Rows from block 2, named by matrix and row number. Rows with one number belong to one neuron. Each number is 128 + 24 x the weight over its row's rms, rounded and kept within 0 to 255. All counts start at 0. After the name is the row's rms in percent of the matrix's.
# fc1: MLP up (model.blocks.2.mlp.fc1.weight, 768x192), inputs 0-191
# fc2: MLP down (model.blocks.2.mlp.fc2.weight, 192x768, transposed), outputs 0-191
fc1.415 094 [107 115  95 154 125 121 136 145 126 167 143 117 110 101 167 116 150 120 130 149 121 138  90 140 141 128  95 148 111 131 110 150  97 124 138  96 149 147 145 113 154 121 166 140 144 143 130  74 205 132 148  74 136 121 111 142 125 106  92  97 120 107 110 159 124 115  88 132 132  89  94 133 130 163  99 118 110 113 106 113 153 118 108 134  96 112 143 136 103 143 150 147 102 108 158 168 142 147 152  76 136 104 159  90 143 137 140 145 106 133 105 117 146 103 137 140 135 138 166 135  91 114 208  90 165 149 150 126 144  84 155 145 149 133 128 152  97 129 119 111 124 114  95 128 109 113  75 122 141 150 113 139 115  96 171 144 120 130 131  91 152 104 139 117 146 116 139 133 131 118 122 149 116 125 146 130 118 166 153 107 180 126 155 115 119 146 148 191 164 153 147  81]
fc1.416 093 [126  92 158 164  95 132 141 154 133 136 141 100 167 115 111 123 119  98 134 121 158 131 109 153 110 121 110 110 163 127  97 138 136 175 138 110 156 109 131 116 180 112  95 125 147 140 118 136 143 111 133 155  94 109 121 147 107  94 120 148 111 100 117 105 107  79 137 154 122 121  89  92  80 169 151 102  96 142 165  94 184 150 146 140 138 116 129 139 148 126 164 127  92 108 116  99 127 125 110 117 100 170 150 136 109 108 155 174 136 132 123 103 141 150 119 151 109 102 120 141 113 122 105 123 168 130 137 127 121  89  98 131 126 105 148 138 137 164 115 109 100  51 125 148 123 142 148 124 102 144 109 127  89 187 193 107 128 135 151 138 134 121 171 153 136 163 118 125 108 122 115 110 120 142 140 115 117 125 104 122 118 134 135 167 106 173 137 156 159 155 196 137]
fc1.417 101 [157 115 110 128 150 146 111 145 135  96 128 121 131 119 114  99 143 146 125 123 137 148 154 120 173 127 105 141 122 145 144  74 149 141 106 167 131 172 112 172 111 116  96 118 134 118 115 124 118 111 132  74 178 173 148 137 150 146 131  96 127 118 160 141 162  90 139  75 142 117 131 102 127 102 159 133 173 146 155 135  99 139 104 143 131 115 107 117 150 151 124 118  83  93 121 136  85 140 106 140 136 109 128 100 117 103 140 144 146 108 126 115 153 156  99 138  91 141  97 116 111 157 136 193 114 122  85 144 118 150 104 111 187 122  86 100  91 171 120 133 108 139 162 117 131 110 130 134 114  87  89 157 135 116 160 111 135 124 120 173 101 123 132 107 120 144 136 156 159 159 165 119 145 129 119 172  97 102 152 169 102 109 116  81 136 116  99  75 138 129 126 141]
fc1.418 095 [134  89 115 112  78 114 138 113 109 118 144 157 154 140 129 110 143  93 107  91 143 133  83 128 127 105 107 127 107 134 107 121 126 123 137 159 115 167  90 139 160 115 119 184 104 134 101 123 129  97  95 106  93 153  94 131  74 108  98 127 132 135 151 137 133 125 147 122 123 124 121 146 144 160 150 140 128 140 105  87 130 109 149 193 113 142 127 120 131 155 131 140 120 110 113 107 125 141 105  94 126 140 101 137 105 101 100 132 127 128  89 122 152 106 152 192 170 139 125 168 111 114 139 144 133  99 121 129 137 142  96 137 144 207 138  68 153 100 130 144 133 112 129  85 149 134 133 121 167 100 112 104 141 127 121 136 143  80 114 114  54 112 126 128 132 138 105 159 128 149 142 144 135 106 164 139 176 128 185 129 157 130 116  85 124 127  97 139 175 143 117 132]
fc1.419 104 [117 100 109 123 129  89  96 107 105 118  95 125 146 112 159 116 136 114 126 144 136 144 143 109 109 117 145 144 132  94 156 155 145 133 141 130  84 128 146 149 161 168 179 155  87 101 127  94 144 144 113  94 121 147  80 122  96 103 163 166  93 161 129 139 124 121  78 105 135 123 107 170 140 182 124 114 118 148 173 133 126 147 156 148 127 115 166 131  65 147 116 153 127 140 104 160 141 102 148 120 133  99 165 125 134 134 101 142 111 117  95 113 122 117 148 101 156 168 116 188 105  65 108  99 140 103 160  98 137 143 112 163 129 181 164 138 116 139 107 104 104 115  95 147 128 144 134  98 139 153 119  93 146 114  98 114  99 109 146 137 171 146 157  87 120 122 139 146 118 146  89 139 115 141 141 121 175 153 149 117 129 124 137 133 127 123 154 154  97 112 129 118]
fc1.421 095 [163 109 107 124 121 114 166 158 124 155  75 179 133  91 103 162 115 150 115 124 146 137 142 173 165 112 144 113 135 192 123 127 158 136  78 102 144 129 124 112  98 180 139 114 169  90 124 124 105 155 105 165 145 110 124 121 124 100 151 115 121 137 156 121 126 134 147 114 133  76 135 133  81  98 141 104 164 135 122 114 115 126 136  74 103 147  98 153 123 127  87 119 107 137 119 158 147 135 141 149 138 136  99 172  91 147 107 138 136 162 131 129 118 184 167 109 108 126 126 126 131 117 125 161  99 122 137 135 145 123 110 164 146 106 135 118 112 152 169 117  96 131 132 113 117 129 114 138 141 149  68 141 115  69 157  84 113 131 104 145 159 119 140 143 135 157 133 135  64 109  94 124 114 129  74 130 170 109 117 138 116 126 165 158 119 129 136 121 150 138 136 136]
fc1.422 101 [131 149 191 130 126 118 114 110 118 156 154  88 104 126 143 147 101 107 140 152 186 129  96 161 111 160  96  82 107 104 143  82 136 154 173 142 107  98 123 128 148 109 158 117 106 111 132 140 142 123 188  82 128 128 102 124 119 182 164 123 142 131 130 151  90 112 115 104 120 119 152 101 131 122 136 114 106 142  88 101 143 121 103 144 115 140 115 148  88 134 158 154 151 120 106 129 112 121 130 162 119 119 139 135 110  81 176 141 121 162 106 155  98 118 135  94 134 108  55 131 140 105 167 130 153 131 110 140 134  88 128 102 136  79 100 133 139 124 138 116 144 111 113 138 153 163 138 114 143 151 133 167  97 163 123 102  97 149 113 126 148 118  73 113 149 140 144 128 112 145 130 163 172 176 144 145 160 144 161 145 146 124 106 126 119 100 134 154 149 105 113 115]
fc1.423 102 [136 137 111 125 117 123  98  87 114 147 145 125 180 138 141 134  96  68 100  79 151 124 174 150 127 156 142  52 165 111 148 154  75 134 133 115 130 158 168 166 126  91 163 116 114 131  99  98  98 155 104 140 158 118 144 143 124 113  89 142 135 183 162 128 160 135 149 130 141 104 107 127 114 122 124 169 157  93 126 119 163 108 129 109 162 146 112 157 128 127 160 131 154  87 121 118 103 102 143 140 118 148 119 140 138 130 127 154 160 142 123  87  95 106 125 117 157 107 166 127 126 144 136 112 153 143 174 104  99 128 101 132 122 130 101  96 100 155  99 125 117 132 145 167 110 114 130 104 125 134 134 149  73 152 166 137 105 136 151 115 111 135  87  99 122 118 119 129 138 139 153 101  98 140 160 118 114 114 133 189 152 111 111 133 149 143 132 114 155 115 139  80]
fc1.424 088 [130 137  85 134  96 138 119 129 133 116 133 117 166 131 109 150 109 121  94 106 166 139 121  85 150 123  90  90 145 129 123  96 127 123 152  93 137 163 133 100 182  98 106 161  96 135 149 130  86 154 160 103 155  98 149 106 105 133 151 141 157 119 145 124 105 162 158 140 150 133 110 163 149 132 117 165 143 113 120 153 111  85 114 111  75 116 121  99  82 134 171 159 145 134 125 114 101 121 121  83 132 147 128  82 113 150 154 130 139 158 170 150 111 137 148 131 102 141 147  64  89 131 136  94 161 113  83 118 141  98  97  99 110 131 136 159 127 137 126 146 117 105 125 151 125 167  86 125 114 134 144 133 125 154 152 110 144 115 113  99 132 149 125 115 134 133  99 124 122 185 117 148 142 131 106 169 167 145 143 120  91 125 149 161  89 116 155 116 169  94 166 129]
fc1.425 105 [144 158  69 147 143 146 153 187 140 146 139 114 156 135 119 120  93 127 145 144 147 107  99 106 142 120 146 111 110 151 149 130 140 153 117 126  89 142  87 100  88 144 145 141 119  78 149 126 121 101 186 136  97  84 163 149 120 148 171 156 127 136 133 136 136 139 139 105 150 155 112 139  98 118 100  75  83  81 166 114 104 138  89  88 117 130 162 164 100 146 148 120  73 164 149 101 128 157 141 130 159 153 136  93 128 108 117 145 139 145 110 128 135 159 163 138 111 107 121  72 135 116  97 115 164  98 139 142  83 122 117 112 119 132 140 131 111 174 143 136 126 141 153 100 114 135 109 162 150 149 161 140 144 112 126 128 116 171 122 122 107 125 162 132 157 137  94 150 145 109 149 148 117 107  98 169 132  92 117 171 137 120 142 108 129 107 121  95 103 128 129 100]
fc1.426 098 [114 127 127 177 120 107 145 178 138 174  97 132 151 124 128 105 130 113 151 139 160 141 131  76 150  97  95 114  64 156 130 124 111 142 142 100 123 144  75 139 109 156 122 107 141 101 128 129 119 140 189  99  97 131  86 130 114 138 115 107 114 116 138 148 138 121 150 135 137 125 149 117 120 141 150 153 112 116 140 129 118 140 105 104 119 103 142 105  96 164 145 137 131 123 184 137 107 154 110 108 163 153 157 139  91 134  92 112 156 132 127 116 104  89  97 137 124  56 131 121 139 110 178 130  96 160 133 110  71 144 129 128 141 110 123 105 131 159 170 143  79 140 156  82 126 101 121 152 137 124 172 151 123 157 159 152 125 144 111 134 144 110 116 151 168 111 119 116 128 122  85 142 161  92 137 171 149 146 132 179 164 109 149 144 145 147 108 136 122 156 121 130]
fc1.427 110 [ 84 126 151 118 124  77 113 109 163 153 110 133 158 174 136 135 124 148 137 144 128 155 153  81 132  96 142 149 129 124 183 106 145 152 149 154 109  95 126 137 159 123  96 121 119 138 167 137 157 144 153 122  84 156 130 145 133 121  93 102 104 116 142 128 159 141 127 119 139 120 136 116 104 148 132 116 136 136 128 169 143 106 110 137 137 133 140 104  70 153 131 101 121  88 102 162  86  98 170 117 129 126 170 133  99 123 121 113  96 147 140 103 102  95 104  94 160 134 164 117 201 124 144 123 122 111 148 165 130 123 116 147 131 126 144 138 112  68 139 126 154 106 124 135 130 120  78 131 117  72 138 165 132 150 138 135 164 136  87  98  76 137 125 146 166 116 116 136  92 162  96 129 175 117 129 156 107 158 117 124 120  80 158 130 107 130 157 126 121 113  95 126]
fc1.428 098 [139 119 140 128 121 106 172 175 151 178 141 113 102  99 101 164 138 105 116 178 132 110 100 144 119 137 172 100 142 121 147 122 106  91 120 168 157 154 176 120 141  90 121 135 103 105 101 146 112 154 147 125 123 114 168 114 127 133 153 111  89 118 141 155 128 110 138 120 151  96 111 142 123 116 136 106 104 140 132 104 125 127 128 144 115 162 121 136  86  93 113 138  84 147 134  98  95 145 156 122 111 128 127 102 111 122 134 141 148 134  88 160 109 130 132 114 116 169 184 118 159 115 118 160 205 123 157 140 157 107  98 182 102 100  90 145 138 136  90 150 149  99 115 115 100  99 151 138 117 130  70 135 138 140 147  95 112 170 172 133 118 122 169 133 172 135 114 109 111 132 132 136 102 127 119 103 151 146 133 157 133 137  72 138 124 161 161 126 111 143 106 137]
fc1.429 104 [151 168 144 162 123  99 107 132 104 120 137 146 117 124 133 142 113 157 135 125 127 141 137 137 133  90 130  97 124 124 168 143  72 165 120 120 113 151 136 103 136 104 116 144 115 146  99 135 114 105 143 147 114 110 145  98 123 100 127 123 172 107 149 140 101 116 109 107 154 124  88 113  98 139  97 122 130  66 112  91 129 141 158 150  77 143 149 174 125 144 116 142 102 107 140 127 148 117 137 147 103 121  89 147 137 141 140 138 131 154 153 154 126 100 155 130 116 141 151  80 140 135 129 151 143 160 135 133 125  96 121 165 117 107 108  71 140 140 145  92 129  98  78 108 116 114 145 168 200 145 115 163 131 124 132 166 104 138 128 146 156  98 148 142 147 124 139 151  90 101 150  92  85 167 162 121 145  79 122 109 151 132 138 156 170 163  81 124 120 122  67 151]
fc1.430 097 [135 133 133 132 130 114 112 113  96 117  77 115 150 129  89 159  99 160  93 133 178  91 129 157 157 121 113  77 110 175 119  86 130 172  80 115 144 150 150 145 116 144 147 130 111 132 145  86 131  87 161 124 115  82 175 107 111 164 105 143 142 154 124 126 116 110 146 144 176 114 144 136 128 124 125 113 132 135 123 122  86 114  99 110  96 143 167 151 141 118 121 108  91 108 164 128 162 141 122 139 137 144 136 118  96 136 145 147 142 167 154 120 127 124 162 178  87 110  88 108 109 119 113 123 107 179 106 176 104  95 116 148 116  94 146 114 140 131 100 103 113 115 164 127 114 116 163  97 183 135 126 142 144 116 132 115 135 137 144 131 131 112 139 137 123 151 168 124 155 123 106 192 152 116 131 103 110 105 146 171 139 105 147 133 125 143 162 100 154  95 128 113]
fc1.431 114 [124  86 109 103 158 139 163 121 137 129 112 180 171 105 107 147 120 158 135 128 142 129 119  83 151  99 172 171 138 111 119 111  95 138  89 133 151 125 171 108 159 116 115 157 132 105 113 105 129 142 138 111 131 162 105 141 108 140 106 119 167 162 174 128 173  97 114 135  75 103  99 144 145 187 137 115 162 151 138 130 135 125 154 134 132 120 198 102 132 171 138 174 116  85 142 102 116 167 139 112 116 133 139 129 140 156 100 145 168 108 160 127  99 112 136 111 101  94 161 140 109 109 148 162 150 126 124 147 143 137 106 140 129 129  96 138 114 115 136 139 113 141 134 115 118 105 134 121 153 107  70 149 134 113 160 108 137 114 126 113  92 105 132 150 156  67 162 137 100 112  91 120 170 110 158 124 154 129 119  88  93 126 121 154 139 153 111 139 105 122 127 118]
fc1.432 100 [138  85  78 153 152 119 124 105 155 135 148 151 120 128  99 162 125 133 126 120 117 147 143 125 152 115 111 126 101 168  97 116  48 113 153 156 161 178 148 160 104 147 104 130 102 148 132 145 128 115 110 118 114 154 122  94 130 112 166 152 118 122 183 124 109 127 162 111 136 110 142 149 123 104 173 132 134 134 123 105 126 100 149 133 105 136 117 110 120 131  88 149 162 160 131 102  96 158 100 126 132 115 103 154 108 124  99 138 116 144 102 132  87 114 149 172  67 112  87 128 135 122 143 170 158 152  95 101 185 120 109 171 147 121 126 106 139 120 147 106 176 108 133 110 161  90 149 145 143  81  72 128 130 117 172 137 103 124 125 128  97  95  95 145 141 138 169 124 105 131 106 114 152 120 158 164 134 158 144 139 103 120 133 118 135 128 145 124 108 101 133 104]
fc1.433 107 [120  94 124 127 137 118 136 112 129 119 120 102  93  96 161 165 112 158 139 124 109 106 154 111 143 121  90 164 119 145 128 133 127 117 127 127 103 147 138 141 132 140 170  97 145 143 108 112 148 167 111 115 146 123 140  79 129 130 101 147 131 123 133 104 133 150 152 116  92 109 119  99 140 126 158 143 133 117 128 106 117 156  80 146 142 115 114 166  96 185 147 144 127 158  69 109 142  89 117 142 107 103  89  95 123  77 122 136 124 149  75 135 135 165 132 154 137 165 147 175 113  94 108 113 123 124 158 125 165 134  84 117 173 114 128 153  95 150 143 145 139 132 129 139 132 141 153 157 132 120 145 116 121 110 132 114 142  87 134  97 159 122 163  93 110 133 158 166 147 147 138 177 141 195  94 135 147 152 133 120 122 122 172 124  62  94 132 145 165  92 141  88]
fc2.415 102 [111 108 155 121 104 109 123  85 162 160 143  94 148  94  99 132 117 147 167 191 141 124 114 121 109 171 114 130 163 116 139 117 134 115 111 147 128 134 130  96 142 117 155 163 137 160 107 151  87  83 142 140 132 131 156 123 144 142 161 133  93 143 110 127  84 115 157 156 140 109 178  81 114 149 116 110 134 148 154 131  87 115  86 172 164 128 135 147 134 142 102 115 119 116 133 114 115 181 127 157 122 112 151 150  99 155 170 132 175 118 144 146  86 109  90 144 110  84 103 136 160 145  91 118 153 108 119 160 168 141  93 137 128 130 114 138 138 118  94 158 129 101 114 102 131 132 175  96 138 122 129 143 106 131 148 115 156 122  93 125 150 126 102 130 146 169 106 114  86 153  83 170 127 155  92 128 132 110 134  95 113  98 114 104  87 131 107 140 143 139 154 131]
fc2.416 096 [135 118 133 166 153  80  75 124 125 114 125 161 144 181 118 123 106  91 123  79 145 126 136 129 164 118 104 153 136  85 143 158 108 162 170  87 125 123 133 108 143 162 156 101 118 147 154 111 133 135  97  95 120 139 152 137 158 120 119 117  87 123 111 105 160 166 165 105 169 127 147 101 143 146 169 119 114  68  91 124  96 154 126 131 180 124 119 111 156 127 122  97 168 100 125 100  96 100 127 136 104 128 143 124 160  96 123  83 122 117 115 155 117 160 126  91 179 133 139 101 137 134 151  97 131 129 120 119 119 106 172 150 124 148 113 143 112 150 164 173 160 130 106 124 129 149 123 123 104 106 130 152 140 123 159 152 124 139 140  94  99  99 146 133 119 142 146 141  69 132 171 142 110 129 106 114  98 132  77 127 153 111 145 126 150 148 143 131 123 131 122 171]
fc2.417 100 [137 132 131 132 153 108 144 134  80  90 140 117 154 115  89 147 180 118 174 136 149 149 160 171  93 163 127 161 113 110 112 169  74 105 141 109 148 133 109 127 129 144 119 144  99 116 101 121 105 158 157 160 140 147 108 135 124 104 122 134 164 140 140 158 112 148 132 138 115 100  94  87 147 186 135 107  94  85 106 146 128 158 149 120 117 150 141  94 109 109 112 166 146 135 138 135  58 150 137 123 113 116 110 157 123  95 163 119  85 137 112 108 137 102 159 120 144 133  81 127 140  85 146  97 120 151 144 128 114 137 133 144 134 141 157 130 113  95 146 120 161  99  90 154 135 115 107 152 108 164 128  92 148 136  90 142 137 140 123 108 148 179 122 120 121  82 146 112 131  79 152 157  85 146 139 108 146 131 149 107 140 147 115 139 125 148 171 135 103 120  91 156]
fc2.418 094 [146 123 130 127 126 167 129 141 153 110 148 166 136 163 129 134  99 190 100 100 191 110 111 143 146 142 127 110 128 114  90 153 104  97 141 128  71 119 136 130  97 145 148  79 131 159 108 118 131 119 125 101 112  87 157 134 169 112 124 111 121 109 151  87 105 179 102 166 129 122 138 171 132  89 139 134 124 105 110 124  93  92  90 116 145 108  88 124 109  78 119 121 122 100 114 116 176 114 131 101 116 155 101 108 105 148 148 133 119 139 151 131 171 157 111 141 171  73 144 124 168 122 119 118 149 151 148 170  99 142 143 107  96 107 135 172 144 154 160 162 150 129 155 176 130 108 140 106 138 105 163 142 142 135 109 153 174 115 103 118 111 152 117 116 124 129 145  92 122  74 129 149 132 103 140 134  92 152 105 110 117 131 119 129 105 142 118 128 131 135 147 128]
fc2.419 104 [163  94  91 130 124 129 130 167 178  98 126 113 115 153 116 111 141 142 118 122 120 133 110 121 122  94 140  97 175 114 128  62  92 145 127 141 118 143 158 126  95 140 132  96  87 108 164 128 106 139 131 131 114 163 138 100 150 146  92  98 139  46 161  90 172 125 138 103 115 101 142 166 140 134 154 149 156 167 139 135  91 115 152 148 144 161  64 107 153 142 115  98 137 102 156 134  76  99 125 136  99 122 111 141 150 128 105 110 134 112 141 132 127 151 103 177  75  92 168 107 174 126 139 115 132 171 144 101  97 122 145  90 139 121 125 114 136 103 132 158 153 129 150 160 142 135 131 136 117  99 137 167 113 146 130 144 108 149 120 129 143 140 136 133 135 141 102 134 147 169 125 151 134 134 131 126 111 107 160  88 123  99 142 132  94 159 106 108 127 145 116 152]
fc2.421 098 [128 137 151 101 148 141 104  97 122 101 121 116 102 143 163 164 120 161 127 142 109 133 117 130  98 157 195  97 128 128 155 130 117 122 140 154 135 101 138 192 144 101 147 134 117 157 120 153 135 135 147 105  99 167 116 118 144  99 153 122 147  98 137 148 123 119 140 125  77 147 189 112 145 144 105 108 125  79 157 125 148 149  77 141 113 162 111 128 160 135 150 112 114 141 154 159 126 146 137 145 133  91 141  99  99  84 155 123 134 138 105 142 110 122  96 132 130 132 166  74 135 105 123 130 161 143 156 156 140 112 127  90 140 102 125 133 114  88 120 124 203 114 159 142 114 118 164  74 179 118 134 110 143 130 105 162 127 101 102 126 160 182 112 116 121 117 103 114 127  98  80 158 137 134 136 134 120 146 115  99 154 155 112 118  93 122 136  90 147 117 104 141]
fc2.422 098 [161 147 133 117 142 103  99 143  92  78 148 171 153 133 116 160 138 103 133 118 153 133 109 114 101 111  77 107 127 112 116 157 117 122  88 104 120 145 144 167 122 147 107 144 151 139 104 128 108 154 163 138 120 117 159 125 130 100 170 126  97 183 150  94 174 128  91 141 158  79 126 136  83 111  91 114 122 178 105 133 129 139 148 159 106 124 115  77 125 137 132 131 102 137 111  67 119 137 139 147 161 154 100 176 167 132 131 105 115  83  95 121 121 146 120 130 151 147 122 140 114 165 178 124 105 139 154 110 156 109 176 139 110 103 124 122 124 131 155 106 144 114 107 122 158 113 105 141 150 178  78  97  98 149 123 106 156 121 116 135 120 133 105 152  91 126 121 153 114 112 150 125 108  91 144 126 111 146 130 133  99 131 157 170 123 127 138  95 141 157 160 117]
fc2.423 104 [129 149 102 128 160 160 143 143 160 119 118 129 116 112 157 112 126 135 134 134 138 107  62 129 157 153  95 118 137 138 139 120 148  96 130 150  99 134 140 140 107  98 143 143 137 165 155 128 124 143 150 115 130 133 124 112 135  88 111 154  80 112 164 129 136 125 141 113 108 154 152 157 145 106  77 143 133 117 151 127 150 107 129  74 115 128 136 165 140 183 147  86 120 108 127 167  98 121  98  69 147 145  98 145  87 145 168 105 163 166  86 113 103 123 130 137  75 120 131 107  84 153 130 155 132 130 112 124 141 138 112  85 148 101 109 118 102 142 134 160 181 114 119 123  95 146 133 108 124 107 126 138  95 130 110 131 135 104 142  96 135 114 111 106 153 109 116 119 166 143 151 109 182 157 170 121 117 111 118 172 150 131 150 177 104 129 107  63 127  95 152 140]
fc2.424 089 [146 121  98 134 137 119  99 102 132 115 132 115 144 110  99 138 145 124 142 140 163 169  90 179 114 143 131 122 142 103 139 157  74 107 142  98  94 131 118 131 160 123 130 164 139 116  61 124  82 133 155 157 121 106 136 119 138 104 143 133 124 163 199 154 155 124  93 160 119  89 138 145 164 114 110  81  97 155 165 110 144 167  97 105 118 110 104  88 131 162 100 132 127 148 114 136 136 158 134 165 104 115 115 152  90 137 153 135 160 140  52 147 133 103 164 115 131 136 126 128 127 139 146 150 128 133 180 154 168 150 109 155 114 128 137  96 119 110  94 130 180  94 104 120 136 138 148 120 100 143 112 114 139 107 129 105 145  77 128 160 116 125 116 143 127 109 125 135 104 106 103 144 112 169 119 118 153 166 139 110 151 130 105 161 133 128 117  99 102 146 142 150]
fc2.425 104 [127 130 126 119 110 150 139 115 110 137 119 175 110 104  96 132 122 152 153  81 106 132 113 100 123  78 125 149 134  86 158 121 147 132  98 134  97 142 111 113 113 128 143 137 126 130 123 102 142 141 121 123 148 126 139 147 113 181 141 153 175 143 124  94 105 134 137 141 108 122 160 123 118 127 159 168 139 146 117 161 158  97 159 155 115 166 120  88 140 186 150 163 145 133 128 118 125 123 119 143  97 143 147 143 119 103 102 135 137 133 186 119 127  96 106  94 159  99  81 117  87 153 156 118  87 152 110 109 119 112 130 161 135 169 114 121 118 133 138 156 109 170 115 117 144 168 132 169 163 132  73 112 122 117 124 104 111 123 113 125 120 106 105 133 149  78 127 133 117 136 131  57 141 137 108 106  68 140 154  80 106 137  99 155 166 119  93 153 141 175 108 148]
fc2.426 099 [149  79  99 164 128 145 110 114 108  85  88 115 171 132 141 102 106 106 162 116 150 182 145 120 126 111 125 148 149 151 167 164 127 115 154 137 175  95 142 116 112 143 136 111 131 156 116 103 117 106 120 125 165 128 135 129 111 126 109 162 106 183 126 107 113 145 125 146 140 130 138 127 123 134 120 101 147 118 128 113 157 127 155 107 159 154 119 108 136 126 154 103 148 127 121 138 142 140 102 127 139 140 102 134 114 148 143 160 175 139 157 129  79 139 151 130  96 132 136  76  74 161 156 120 105 141 125 102 120  88  87 131  98 162 166 134 112 111 156 128 129  86 135  86 134 117  90 165 125 143 103 102 117 117  92 127 172  73 113 123 142 145 109 144 148 120 113 161 154 134 150  65  88 146 126  89 106 146  94 127 148 168 109 142  74 148 118 135 159 150 123 130]
fc2.427 109 [104 138 140 126 120  86 118 156 134 138 127 110 118 119 119 119 114 106 136 118 105 155 129 145 130 148 144 125 142  90 172 160 108  97 135 107 150 111 139 158 167 186 146 128 130 159 156 133 107 169 122 139 131 133  96 118 124 147 103 137 128  63 121 150 166 134 116 123 109 142 104 106 152 131 138 102 149 143 129 126  96 105 160 174 188 113 120 137  86 115 167  83 108 109 132 167 152 101 116 138 137 148 148 117 121 114 122 114 167 134 149 161 173 146 126 143 114 136 125  77  88 128  75 148 132 169 163  86  94  88 140 103 100 112 131  98 142 118 126 112 121 152 146 150 121  95  75 150 137 125 149 130 125  90 171 162 128 128 179 132 112  97 105 112  96  86 157 164 117 167 119 116 140 122 160  96 168 117 127 127 129 141 114 149 113 117 168 148 126 120 128 149]
fc2.428 101 [ 86 137 154 129  89  93  85 146  94 108  88 115 143 120 114 141 126 116 130 113 132 134 120 148 117 111 138 140 118 131 171 116 133 142 100 102  78  70 103 127 112 147 121 127  83 112 149 109 128 143  99 123 105 126 112 171 116 136 156 110 185 163 114 162 134 138 171 151 159 136 159 154 140 119 123 118  61 128 110 133 117 140 148 130 152  68 110 113 134 113 135 114 118  77 114  78 159 121 131 149 116 161 137 128  99 126 131 145 132 144 143 135 119 121 130  92 151 114 121 143  86 171 145 160 114 125 143 162 104  96 164 148 151 136 111 100 151 174 192 146 101 147 139 160 144 150 149 137 122 149 121 113 105 132 122 128 129 150 110 176 113 106 108 112 140 117 119 134 120 146 119  84 139 111 138  67 116 123 114  99 162 123 120 148 184 158 110 117 127 154 135 169]
fc2.429 105 [110  86 112 148 111 116 131 129 118 155 175 109 135 129 130 128 142 140 128 116  58  68 144 114 101 135  89 163 136 132 106 142 124 160 103 133 120 147 135 117  90 149 108 158 102 122 144 137 167 110 109 174 186 106 148 102 165 187 166 150  84 136  88  76 152 124  84 136 109 128 105 153 145 129 128 143 136 125 121  96 113 119 156 149 153  82 129 133 122 108 142 142 146 121 114 115 140 130 150 132 132 124 151 101 172 168 101  99 107 133 130 151 113  99 101 104  89 154 112 159 149 106 108 125 106 126 115 113 140  95 134 124  67 138 146 128 135 139  84 139  86 164 124 115 120 130 127 135 132 147 105 121 137 127 153 151 126 160 159 135 125 107 140 129 136 136 176 145 150 149 117 148 114  92  72 138 129 127 132 172 110 117 123 128 107 105 160 171 155 162 125 100]
fc2.430 099 [142  77 139 118 138 162 112 123  80  85 134 141 150 107  80 121 134 111 129 145  79 108 135 152 104 120 149  78 132 111 145 143  89 162 103 122 143 131 134 144 132 101 148 164 121 103 101 123 120 147 145  93 115 156 127 112 121 115  99 127 109 116 160  88 136 161 127  98 127 101 133 125 140 152 141 138 132 123  70 129 134 152 135 121 121 204 100 152 157 148 142 132 117 145 136 100 102 151 114 172  75 127 127 129 115 145  90 173  80 157 133 146 101 135 137 146 120 157 139 179 130  91 121 126 148 156 139 100 120 133 159 136 135 169 102 117 152 108 120 117 108 108 146 134 160 152 135 134 147 136  96 150  67 149 101  97 101 161 154 100 109 135 175 146 136 141  70 152 125 112 151 140 156 147 150 130 132 120 139  78 124 117 121 120 106 162 112 140 114 155 141 149]
fc2.431 111 [168 135 106 106 156 148 105 123  91 109 144 145  81 176 145  94 147 129 143 167 113 168  88 125 133 136 120 131 121 109 153 134  99  88 158 143  93 121 119 134 154 170 158 132 116 113 113 132 164 141 163 127 147 151 142 126  90 105 136 139 136  98 100 147 103 141  93  77 128 173 136 128 150 145 115  94 111 158 140 124 144 149 113 176 111 143 106  96  81 136 151 102  97 136 115 124 180 117 126 173  96 118 116 125 157  75 143 142 127 125 158 112 113 119 148 109 149 138 126  89 152 119 127 121 112  96 134 154 124 156 146 133 130 163 123  94  88  99  99 104 147 137 115  93 151 106 133 123 127 134  98  94 135 158 133 156 137  85 113 131 137 135 169  92 103 124 181 164 145 118 123 143 109 138 121 135 149 156 136  94 160 158 159  93 104 106 139 151  89 168 115 137]
fc2.432 099 [130 127 119 126 134 168 119 165 162 104 124 150 166  97 112 162 171 150 157 107 140 132 103 162 183 123 108 160 137 179 105 111 116 123 153  99 158 146  88 170 155 130  92 100 151 171 111  98 153 112  75 115  99 115 128 122 152 100 137 133 140 113 118 126 101 171 160 149 142 103 114 128 102 140  75 106 111 129 127  97  90 168 141 130 153 101 111 110 124 150  89 109 149 101 162 148 111 134 151 131 130 140 105 118 174 134 130  99  98 131 132 119 131 151 153 135 132 123 152 119 105  85 130  95 117 128 107 154 124 167 122 140 114 103 158 122 154 112  99 140  84 105 119 132 125 116 103 159 119 120 123  88 128 145 156 145 143 138 109 114  81 127 127 184 152 131 160 106 139 112  81 138 133 125 147 117 108  61 117 118 134  84 115 163 148 159 123 142 130 137 101 144]
fc2.433 105 [ 96 129 109 122 114 118 164 127 100 144 129  78 116 168 148 159 126 115 149 120 147 139 131 154  97 167 138 168 161 173 127 109 108 174 151 117 134  65 120 128 153 131 154 134 133 129 109  79 138 117 142 112 156  90 122 128 153 154 155 133 131 170 127 153 129 139  73 152 124 115 160 105 130 147 131  96 145 111 149 117 104 127 111 110 143  86  88 165 145 112 136 119 147 130 124 122 116 150 191 145 116 119 126  95 114 124 113 105 110 113 113 138 150 149 159  98 153  90  53 150 119 121 165 150 102 110 136 106 125  88 115 120 130  92 185 159 144  86 118 118 128 126 130 135 101 124 141 117 138 161 152 125 151 161 119 136 141  84  83 104 152 122 121  80 108 146 164 130 143 121 141 149  96 117 138  90 136  81 140 118 140 129 104 155 134 150 140 165 124 136  95 120]